python train.py --init="kaiming_normal" --warmup_steps=1060 --weight_decay=0.1
Rows from block 8 of a small image classifier, named by matrix and row number. Rows with one number belong to one channel. Each number is 128 + 32 x the weight over its row's rms, rounded and kept within 0 to 255. All counts start at 0. Numbers have three digits each. After the name is the row's rms in percent of the matrix's.
Before each channel's rows are labels from the 100 images, of 14848, where the channel reaches its highest value: "responds to" is what is common among them; "patch colour" is the nearest of a few named colours to the mean colour under the peak. Only what is clearly more common there than usual is listed. The data: rendered roads seen from a driver's seat, with toy cars, trees and houses.
# convs1: first pointwise conv (model.blocks.8.convs.1.weight, 160x160x1x1), inputs 0-159
# convs3: second pointwise conv (model.blocks.8.convs.3.weight, 160x160x1x1, transposed), outputs 0-159

responds to: dashed white line; vehicles: zero
patch colour: brown
convs1.1 043:118131063082118121122168115032153110087138121186092063156123137136162136118108147134122115131138141160131121068159050123090131141123061116115149139170176122163147098086115160047146127114094096153145119119094148144103122115150108146136139099072125201152118135173161148148143159148176147110099113111111115141032166134224144166146090136130125123134118135099169130102105126164119131073107105140121104024138143134153129143182113203080130139137110100122132163124191180103122140139124091
convs3.1 028:080129139158143096095194080168108098112160096137127141119114130110150103164140164173052109136104123165141145123055145177154125158127100116086091128139140111093106112158167117092130136170126127113169137115110136142106077119104099126118134102145129126141176104106100141146108058186127148133067196108113140134122158119091116213114126108149091105140203125145200111107165168167150068062124103124094143118116147135111143120129110136181081107119155213138120158208152142068101104223148144

responds to: line: no line; vehicles: zero
patch colour: brown
convs1.103 070:123138094092105139128137125194091095250192135210112148114136104123180149124126114125076139132137150122144113137118187142141121174125094090149139119139143124119154100144122133082128141122122116115102142127077117149113138128232144131102121123040103124169109148180150138141131144109141113152092173118161120136136084154205114130155105155130121110119139124121103135024114189093164183017113110112143148061113122152114114132129120134111150133130081153140115095159171129092112136105125049
convs3.103 055:120093133161145149104163136102149172148136185133121160113134137095119157085163141133133135126120070128178116134058140184106147154165098135084146062106112175168151111169135138196105191085156101132123135116215134178116121131026107120120115177158138166120096174074131103164128092132120113186177182149051104196150159139170142124118127100125111110192130131134111116124100068077183189154116125124124127130118158121124143133113072131136089136110121203114097146153158182143160121128144112

responds to: bends right; dashed white line; vehicles: zero
patch colour: brown
convs1.64 049:161126069138148121127128136188141132105076126185124132182126139118232128149116142123185111148134157130086136131148084108116111127136111112126096131161154138144149098067121151074123118127113162108112188132110131163121144114211133129115125158077145148179084131220107142143137112136139126122132110136148127117040098147251138141117071137118121127130027132153177112179116144145062189170138150145133159073145100147157111098113109191087129128126136127127128126136133098167149113120114065
convs3.64 021:136185127119128194136133112208156088131203131099116120141156168165126134163136079090123146125131073134144141088093124093138164122147126176115117111125137129148051146141149118130139145084125166147125132159154163095135130147095144063121076142202114134104082139152122150069116204104147111142128043137151100122184164103109102129151176140128140129130038096082147100133109133111115149182139179154126151154118117177191115073105145138124113178144135099124190087036122142187139142115087128

responds to: solid white line; dusk
patch colour: brown; black
convs1.107 068:093160196110082101141157109152119125147109124115147119097116162092136182130127147159088120123118057123104122190097126107130120133175182110149157147150105114136156172195120115093102120084128105158148083135145117148112212117074153145150146100137089177153153121127155162114135104135130084165147079100126119151150147171241043124191136153140115149117147107124170119101130152162169132137151141111116102099102141153080141174136034147111150123140114115132131172117080045072201120091102145
convs3.107 065:197106139173179052159133158125109197128095101119104139164119148185154122082112125078120109144116105134118123116128138080201144130103131130139090165143102118125112119147117128132136102054018094157131100129111144157132086150106150114119163126164148124129125100102088087131066151147139139114119099105094053106120118120107096099097124118154139132117137155111120188143255076155152111173149128146133120081159107119132133097102122128154114119133118147120225143095059102088135120134123134

responds to: solid white line; dusk; vehicles: zero
patch colour: black
convs1.51 123:100135138157162110112121120059116117073113136147098147149169170120176093152132147060181087184143150148115111117109116113136111167140015105082089045157103152106151092095119123100122114101117167150115171124123133186105152116121149120108123127065140118148139133212144224149140085115144105143137134133122132100173092121141137158155143096071128181123113127168121123164161153148148143154139171151146148121074149157104128166140084175119108127149130120160145123138242164178159130144109061
convs3.51 096:172136145136154120231134143169134193143127141173145126131218122171147154142138186107134142129126117149138140149194138106141143127138163176157158193130112141136055127153139131120118125135095141128181124132136142159115165135117165154121106142162128135121140131111118151136134204233132194136140077142142171132152149148082167080114144200136146130140140136138159098140220118148151188118158183130206126098189147131136144146140175123146151152158142110132173122112127114235132132106139131

responds to: dashed white line
patch colour: brown
convs1.135 056:179105041164107119122112144142134102061171150175157146119130165141196091128103166128156130140145189180143124120120111122104141168112063119151125125096182152090167081123136145051104132156152181168182133125139129174119139108171139155131155078147131118131150115061124091129133116106185138118076233129125129096119153126130127171163129161127140091139073166121170065181141126142093192094142145151112116089112097132146150088119150196124123141071149117111127115123181072124086111087127083
convs3.135 030:126082132138144177174115142178134124110069116114088140114140219128147121123154130117105153119135134111152120111145151128142179138131131213120145180148123171127104116196149147152127151083150128168125115161121130113115146160134158169115138188151203134085156157133137123174131152182176163161161114140128116147130142162175082164123126154198087081162178118073138071136133075169128115096085107167206132155158098117093159188178075144156130085139122223119116151123127169189132127088146147

responds to: double yellow line
patch colour: brown
convs1.106 141:092132164135196120120168081164131100099083140110133112105163181145160096162056137081141116092114161143122146132148108130111093133163102118119095072201111177144146181106118126113164136096134133150147161148160133116098106099100107146091149112137162201161089126148137123143135143131128082112053144121123124125100122145205106125130078125161138110124149130163145078141162124156150162064112179150143129113073111141141112072118026194168136124185125107118112138104212173119099133134197054
convs3.106 133:179070105103155075142146136145104130135086106149089059170177100165132108079109153120130081125071120127114074125108140103156135146097181139124117173088122125127176081146124123158144111093103064169163028073121114113110160150139181196100157134115130130129122128133059097160070135146102186114139148120119147142088100113162141122073135183169124100143180136150120122102180133177145130096090125131146102067113086093085091118146122094133117107093126193113143136189195108174121081132122092

responds to: bends right
patch colour: black
convs1.108 035:158140107122103141109062107095113135104192137145147171168109141161192140122189131130191120120129177100132122116115106151099120137107098098068105123176179129075156145113129135149143132126148100128124180202143135127085124128187118129157161111054140117151123120212128200138135123112153162135136193155159125172088120173087172164135167063142151128123133177121128144104107109161052168157115182099101132061152101151108141155134143169125109121145150113129175136117194116055143125138148039
convs3.108 030:120073122153177102126135122094130202127131074173085153158083088109127096124150122155147112135127101151128112101115159147133174104107075181094111193108143140098173149125152165094132135076117110131076137129107122091123115123100119133139160074108127140105165126088129056175137135124107108100109145137130107134141059111151056164133123162116071161142151156116074087138111125173141072029121049170162138141162091139173128188177049111104162081104129100134102068175090095100148130127146142

responds to: solid white line
patch colour: black
convs1.117 039:117146137082125129130168120158099113162173128082157108145115142127123142146129147151139141105129045148114125190124148109116113148132165094139160153144126126134156117180124108119119118131110115144137117152114135159109245120107133144147140097099119150123163126209155161118138128136143061122146000144127120131056096134177069224152134149134140146121158121130150202117143156146208108128150154127118120108040136170061169126136089153110144115164128143121122149140100059071114133100126161
convs3.117 036:071116148097126228108107107132142078122189168176204123087148102082078146147130145148145156111136120128136130138113132185045126140149160141104140122127145130151178118156143125131136140163203185073133141125147113086141134091168110163141046136087110154112146134152136154123162109124116117124125188177154232140157178175120136198145138138112161139137129073153164083130076150108089147101106147111128151145081126148134144133123110128100146169120135149166042106179169154178117146108114141

responds to: double yellow line
patch colour: brown
convs1.58 125:127117158123138154105175060089141143169097126146107139162132089117155145141111146123192109086119157153136125120095110099121148132203086143131113132144103097107199105128143156113133133206118140121071137109112124186148167116109135105085139080081130075088063159179135166118129067142157116130088174122130132107120107145050156172151112134171111173133159117090068138148134036185140147095143175123149137132091118162086101111146235116156159129123147184174123116140155149116178150103115071
convs3.58 110:123144144145179078086121163122113148132127135102101070137116131129120149111150125144142136117118166143153061099116156107146130148090131133145129127123059142147222048150154133169169143072076144136117033035130100163079135137130138166096151139145142153117170129126098063163110094103089095147161171131107090136158123185156075205121148143126197106146133146131049142106102088145156110167076117162100137078096102132150117118116095102145074179074127132116127135187145093113142096129129128

responds to: dashed white line
patch colour: brown
convs1.112 026:186121058133136133136157129213107134134162127232010133090121133120189141142127138136131128126133208143128122202109142127130119147137113114132084139137175146080172121137128140091090128126146152130115163122108121152111155125216143157126150124114119112171113140199128097119123119117160111127095216135143139155109158127183115123095133142142118127130115136115175075110098092118049193074139145129129136089077099147136117142116130169081124132119146112137124082124132142103123131092146019
convs3.112 021:120170109169125102121161145092113170106170158104160120101142161106124155114154186149068176111150081105152152141127134113121127121163084156118165081124100205126212142105123118135119193113072128144160134114217148141135116146111087139130097148072100148175085155161140137133146105098161074195137114158116140193083114124095137059122156096150076143175106073167134133141140153075114200220139143096106127150068185125114100145122122159149162090152128139102113118147131187122123136128171127

responds to: line: no line; vehicles: zero
patch colour: brown
convs1.61 108:165147124103132136109160066190098123208175119209078120142136128118186164102110138131121131107129158117147112164091191122145122163145106087179143129116149141088165125132114122165118137131110108124131164131124130135103122127225129128136127142107113110148111170247140119136127140133117111117144140119125130120156142158206155151166137088134117097137210122128126146048098148095122192129137144130112103091055079126111145141151130153098133135136092140171146065137113069152117136117170010
convs3.61 099:104074107162116160113143137117157139099165180126127144109120115109114127122121151117154188126141145114204125128127190118101166116154097157119111134108107230155138133202097107177156208121155069131112138125169132152130102109134104100128117198150101191085064202163130085205137130137125099202181128126106095208137149123161130098132095089097128128220139098117115087145107151106134143166115073109120120151065105114116131159154072131128122117114106132115097119111173170127171139115137130

responds to: dashed white line; vehicles: zero
patch colour: brown
convs1.80 120:119137068103144131137104168170093147063121137101133138135105158124098109092164137139128135161133068098098131220102115161118111138118183201074165144132166156037148143160114142110136134159126145114116086098100151149152142149158129120159130134250131145126102109117163049122125090119113142206101106093162132157123145116100120116121096100112139098128143136144145146146127134169090186166164165138122138168072132114101117088145146182133114122154107117090130171143139028196202131102126127
convs3.80 126:145111075114148138255123115147135106140076120152111099125223083151132159129144101118103123122128112112109121139147139128147121133149147188104128255131108123128156129096144128113120110135125097124134125102081114113127101125115149121119132114148108134153115112084123148138120245194150149126117144122183151105135122128085155142129133154105141120122122108123145110092193141129102204086114126114255123136116171113129153148128155108147180136121124124134151099080140154147126121097111093

responds to: dashed white line; vehicles: zero
patch colour: brown
convs1.94 121:119109107074179127127121097119162114098140116090120107163128170110083086113133106142130154112115118107136155164086143109125137188133174150202166130110118123064196068143107109125168134161110110135126125137102146190089177125118129101119115144188098040129143139187106150117136131152114084122156110060127124126138088142151136113082154137187134086158159114137144197126080158143146182108147157102134074083090104134091095157190167118086146115149121121164115101104172034194126138067070153
convs3.94 112:116123078111150091103135108150120084075119112102140110111192147126123090143143100130095092137109172029118124123120098141101109130075116167095119158116130064138139100103092037128150101117074128118085118149121101156126114111118106137116112154106115072101166121132111145125130096139137066125129081127099115118124056128090148079122070050149137081113105085079086142172160116123111112138128056037163131142126103084036125148167119120129119059076120096151117139076162151119106121086144081

responds to: dashed white line; vehicles: zero
patch colour: brown
convs1.18 043:149128153070239148119107132106128120106183136155132147226115145136199146079175120119149124113128152129131137131156110144123120119112095158101120129046179132188177099106112138166201126148091114129140120146124102143125174129100146124118117102159133065175190147149136054125151160114115139107151179131109137094011091149171114120080136170133160165131112109132164206139134134181123150073152096126148134071076163119163117121092154107087139130149140140132135150150144100102125107115132088
convs3.18 034:153140067031183077163167126149109106181133129052165099093147130117116149062122143118158155144127185133134122160167102119100109122098155146157115164096141103121165149075082125109140100106107164147103139087132134116120206120150136124120120126123112122149083117111130056118114130162122128141148152212111093128067135164054161117146157159160169159132203131166104098156141135137153099133086138160122119117119135148111138024098102060148109156104196119091130109190140113128116087079127120

responds to: vehicles: zero
patch colour: brown
convs1.115 055:166117100162133130142116149234131137115159153177077127117107157143141112150209138148124110175129118108133126159146200109130129193121143098151109142159182144044132111171131122090085120136120155162117127106186113149111160124173141129141143138123127155126118107118131096158133166122159122117091132137147126104193177106212046129064092098076107090143086127123156132098124141139051188155114135147134132099082105096082114154111127195113114128152128125130148028151130066078098148127095136
convs3.115 045:139152129164141123090165142102122192134163160091117142112135165138122139112143132111135177102124100132176135126064138104154107115161105130135133088121102214149198121096106120158146191125091095172102142107237162207131100140063117077145172148128142187099060174161128128139127068070149131189153077127126103191091116133142114076130126091153073139160101074135143139167132148116143167226126118151104105132127149116110079102137122141156150087149118128114124099150130144071151115157128119

responds to: line: no line; vehicles: zero
patch colour: brown
convs1.156 144:157132149081130108128171047122099114217176113177079099130144134118160155103090143132095124112121159124155118134099182141130116140175124090172155136116137099108150152096126111172106133109099097134136116147137145106089101112208134139172143137155128110177137180223147110120132097106113126124129108124123119146162139122216169146131118106140107111138181107120162149030089195059127176175149129132100088075074090121133143132152087148080133121143083134144147089121105093154108126142182039
convs3.156 148:118093128178130148091141158095134145110153165116134126095099118095135137110140140091180191121123149113182117115141215123111168117141092136134133140111097187153127116204120107213198191111153098129138118138152120152094113123191101125100124204180118179111114175158114058232106140128131093194204143132074092164164163161163115118102115105116174111195136114106082103148116144113142114155104086094119115125077101124115136126131070131130085141086109130118111143126130151125192138133122128

responds to: line: no line; vehicles: zero
patch colour: brown
convs1.86 111:154129137096149152120157088150113108202181131196081127128114149129175154104117125132100126126123137124155126131096210125130122159137117095177162146097147139090164132122127133156109126133106099137105116139146126110087115126186151139167147160142121112171134164174135093121135114145130126110125123125120136129166167132236118166130119101138124103138186121111203149028070167077136187163148128137089087055064080124121140149143115151082122127156102124144157078119106071172104119126177008
convs3.86 114:106086116179114158081114144094136137107169166116135116109118092098123137125119132106161190129136147118196121109128207124108151106146088143133116121112103197149135128191106104189180202122154079117122130131185119147124110090181087116121118201155089188081087179175119066218124114118118100211192134120121077182159152140119134107128113098094148119203124090135085106152110153101132124192121081107118124136074096114114111133133091133127113135089105141117101101139138160098181141133113127

responds to: bends left; line: no line
patch colour: brown; black
convs1.3 031:187138084091127131136145136143155125119183122255070143171127189131255102134131113108126122132135237123147113137147118144128125152119052129108099139143160119177126118111125119167099125128141094116124153135170132151118107138165121144128152134075141093149164137134119117131135097121147145106094189156120141115082123131157176191111155119121118116142148156139141192101116116144070177165111113126136134081107115126158134138109115159054106144160127112118122142119182143093178140132170030
convs3.3 020:098187038095121033165176110157145059110239120135139124141122057113104140128127161163117051125120122127159141117108164147116160140107134191134155176104118133138126107138084128166144144105036130115098121136148127147149142142128117104125106101124133102179114162122105140152141142177125113081073177138101162124118105159182149152125121120113076127148141132127149141110118157097069118196124134113147134131120182123121143108183073140144085082138117197128141151156183124215120130128101092

responds to: solid white line
patch colour: brown
convs1.17 070:104116137134124125128178130170112146174113133076164120073108162114110133159124154177103112119122021166104127200099113132137119154146214116115180146154117109124175139171132123121078130140090103159125093117130116132141173119045137137153131082151124196124117131117119163117127124141135097173115093115115134163055107124157099196200183109152158125136132130117142178121158146173171137115170152123115092156067146151098151150154119151150147124137125138119113202115040063125175122094150207
convs3.17 071:207095120155180100136118134149100166129082102129079138166134124217172098116131132090085108162135100117108114126145119073241121122106139135142091131144124121112096146097110124123140105078064068159111130140132123151128098131118167112121179111160125101119126102103134102117096132140138111108107085111097067089100093081109142088132118092127107128114092147100119195136253103170152108156144116116133117102170087116112120090113124123138114091118120126110255119111058097085130117135122113

responds to: solid white line; vehicles: zero
patch colour: brown; black
convs1.154 054:216149143096154145135092115117131130058113124166147091165141147149176132132155106112172137141115206118131146155194136133115094111146104121104032125172172139080142128120151121117111126148074176131118176134113120160136123138253115116126108179129109133097154117153136068118146124142141142127142096103132104104130125186126099101104109119144092079128082138145101117153134164140000148113155132106133154086123105140115099148071117181123109133149138132156150130127155144108207113184086072
convs3.154 043:109104119158085255126102108094148099147111156141185145145170155165119122136099116103136137121139134145139143161152137188121136055166149138084151105151146106173138128171136153166148151202203127124164161180143133092118152142085168142158080154106123151152128122153117090186137151205116179122129069143123171105152124141008121128141161139120133178123176134158154127133095157157118108104150160111088185147127167162135187163110112141115156188138126178102172120157150148113142135132119150

responds to: dashed white line; dusk
patch colour: brown
convs1.50 098:126113185158177106160139089141124104046059155082110157123136148146202110158117147092222127116132178175110132105149051111120098161127105103155073137191125133104150156108114117118152120120090183113196161146126111190103146110132129110135108168129136108192154137144130175147124158136091090140107156148129141145102082127142181126133128066150123111136123141131085104243103111172111158111093205141123094153130126113135106088128116156169133118116163143133130119117147118071138122123202062
convs3.50 065:102190158166115221087129137156147192154161144109136158120138172159161147163166093104127153127154161164149197146158153110159176121168098138165119115150141137094079156166174182154120145119153123136112170132151161144170118151150129138149173137111167146187175159158157117161162087150116107156149120147155120116100160148191163176176180116128102141148112147140139135153082170157187134206165118200142155201155134166169120126132147203131128177138086135142157130121125127102139172065174148

responds to: line: no line; vehicles: zero
patch colour: brown
convs1.124 137:163143166115193095170103154071140124065207120132155162170115166135164151143174106159140115118140158171139108146142054137120157156102124151094147130099155118115146078096107120078175154141126116096166121114062125166112150109137141160120137084122128094185140141163123103113129170136125137132130127125149121082043073117155129130092120132126141167134085148203211143109062126199149170185134083120123135091076144135153116164080148150055142132176137154076145172123157106174111138117073129
convs3.124 117:126085095173136106125126128118113095063098122071129131094120116080106073127106177112106127110128126066108089140132142099074109168097071134056133126112105107144150103178093092112154121098149135120095120175079111126099103107139068103091092143123102130077104101105126083169087153134129061129121123080109073097179102160047130048113077060106158093145152116104102116111099142161108119078093101085119144109083133123047140135124075087128128081120137172115079103138135146095145100119123060

responds to: line: no line
patch colour: brown
convs1.71 048:157117120087127131126116126185097124228219126166085138128126112137199143118116140120122138135127171100124113144158163118105115135148104081101099101111158116072185105149141147104113134162086123123111151116056130136092177132228120106116125123078104100150128124166108134132140138129139090144128165131141126152094130162189096086170100154145102124147091126116138115056132169094089190080147133152118171067013075175115127128122127156094132128122107157125131109131157095082138147076114050
convs3.71 039:122171109132139160122182148112131153141123158088113149115151226096130169149148144145093125117132100126186145142145133138112124106168056146138140067125106177152188124118117125156138185126146082166140124106207144183123111161014103082130151147077119114150111151139128094157149094104124092172150176145094111225099084108168200108111139103137075138203120127171109104161122163050153182185147110106107116137107148121124106135126159124160117109127134155097098138119142125097141122079151110

responds to: line: no line
patch colour: brown
convs1.159 074:147164083124137126126124129172112103180121115188074148112134125129162130126146157096119143170141163124153118164176139119110160166119078118128122102117165132117148075125141143039098119153139147153130139112062131153123124125242115145125164074102141130165140112102135100120125106108149130129104255125113118098093147088189132112176121132102136118126088144151138151117095114118120158014122102131138136093099110110151128102134159137086130117113096116106151083151170134071062141161100012
convs3.159 049:158166110094136086100125121044149088162102113111133112128168136183126122140094174164113057125118125165113118116120086154163066153158157087131099109117158092144131116040141121129169089124081151129133122112114138104115118121111164137112191112060110094135117113060114176076136079077109155072087165123150164161073103058155111121099165159127117128102129191178119050123150115129109175118141187116081124110158157124117110140112162118101146143117140076148183113142126051090140101081166113

responds to: line: no line
patch colour: brown
convs1.40 156:085129119101182115106153091117096114188150125180022106138120143123130120154095105143037118095134107171149130114133141116151152147102089130127191123152131124180154073125124140154110135100158025088094128118099128117141148126111139134086156168136138108124132189138130158128140185144123151141068143139108111126090168132175148155090101157127105149121229088127153177032143138105174145042112103096137178098140146137126130151167111145081179138123081140125123123176139119129165120082160143
convs3.40 178:145111135093157110124141099158156100114137181113105157101105170118134114115132150156071097128108079117167098115068166161126163181125119139090148100129109153159183110170140121174103171112125090155117105137161114082115101170005127176114133150023140118173141164068121104150108124158111154150111207112083128195073131070128131159109114135165071089170153126147121157084116091116134181160127119132131111122142194118097154128127078117143078068125143174117141160178148134149118104120170115

responds to: double yellow line
patch colour: brown; black
convs1.131 135:117131183115109101154162106117126108103159144141121110111137146128163132126136117127106090155131159122112121105114105117135138121201121145125138088163120168155104127099129134106121136002209123170131098103110144109105122132100133098111125106133143193089167072110113094128125133142139113140093159107138134082138177139179049114127119135119114106121154115146102114144194127189127172101139109134141105139065160132186123123139000155161151114110116083108132149122155141147163118127143146
convs3.131 187:099124132107115180133117079127148091135191131117182195098121066103100128159126093103137128095185111116095197130093112167108129111157103126095127128163194117121092215128111128108115114160174143090133220203145159107202129100121102088195116121129077121136093130136190141112179133117177110114118095127137137113110128109086152093181127107087109196103136089148184133133118133094082112143187117114120147207130140131118148109113109158129184114151131133116118075124098190128121185121098131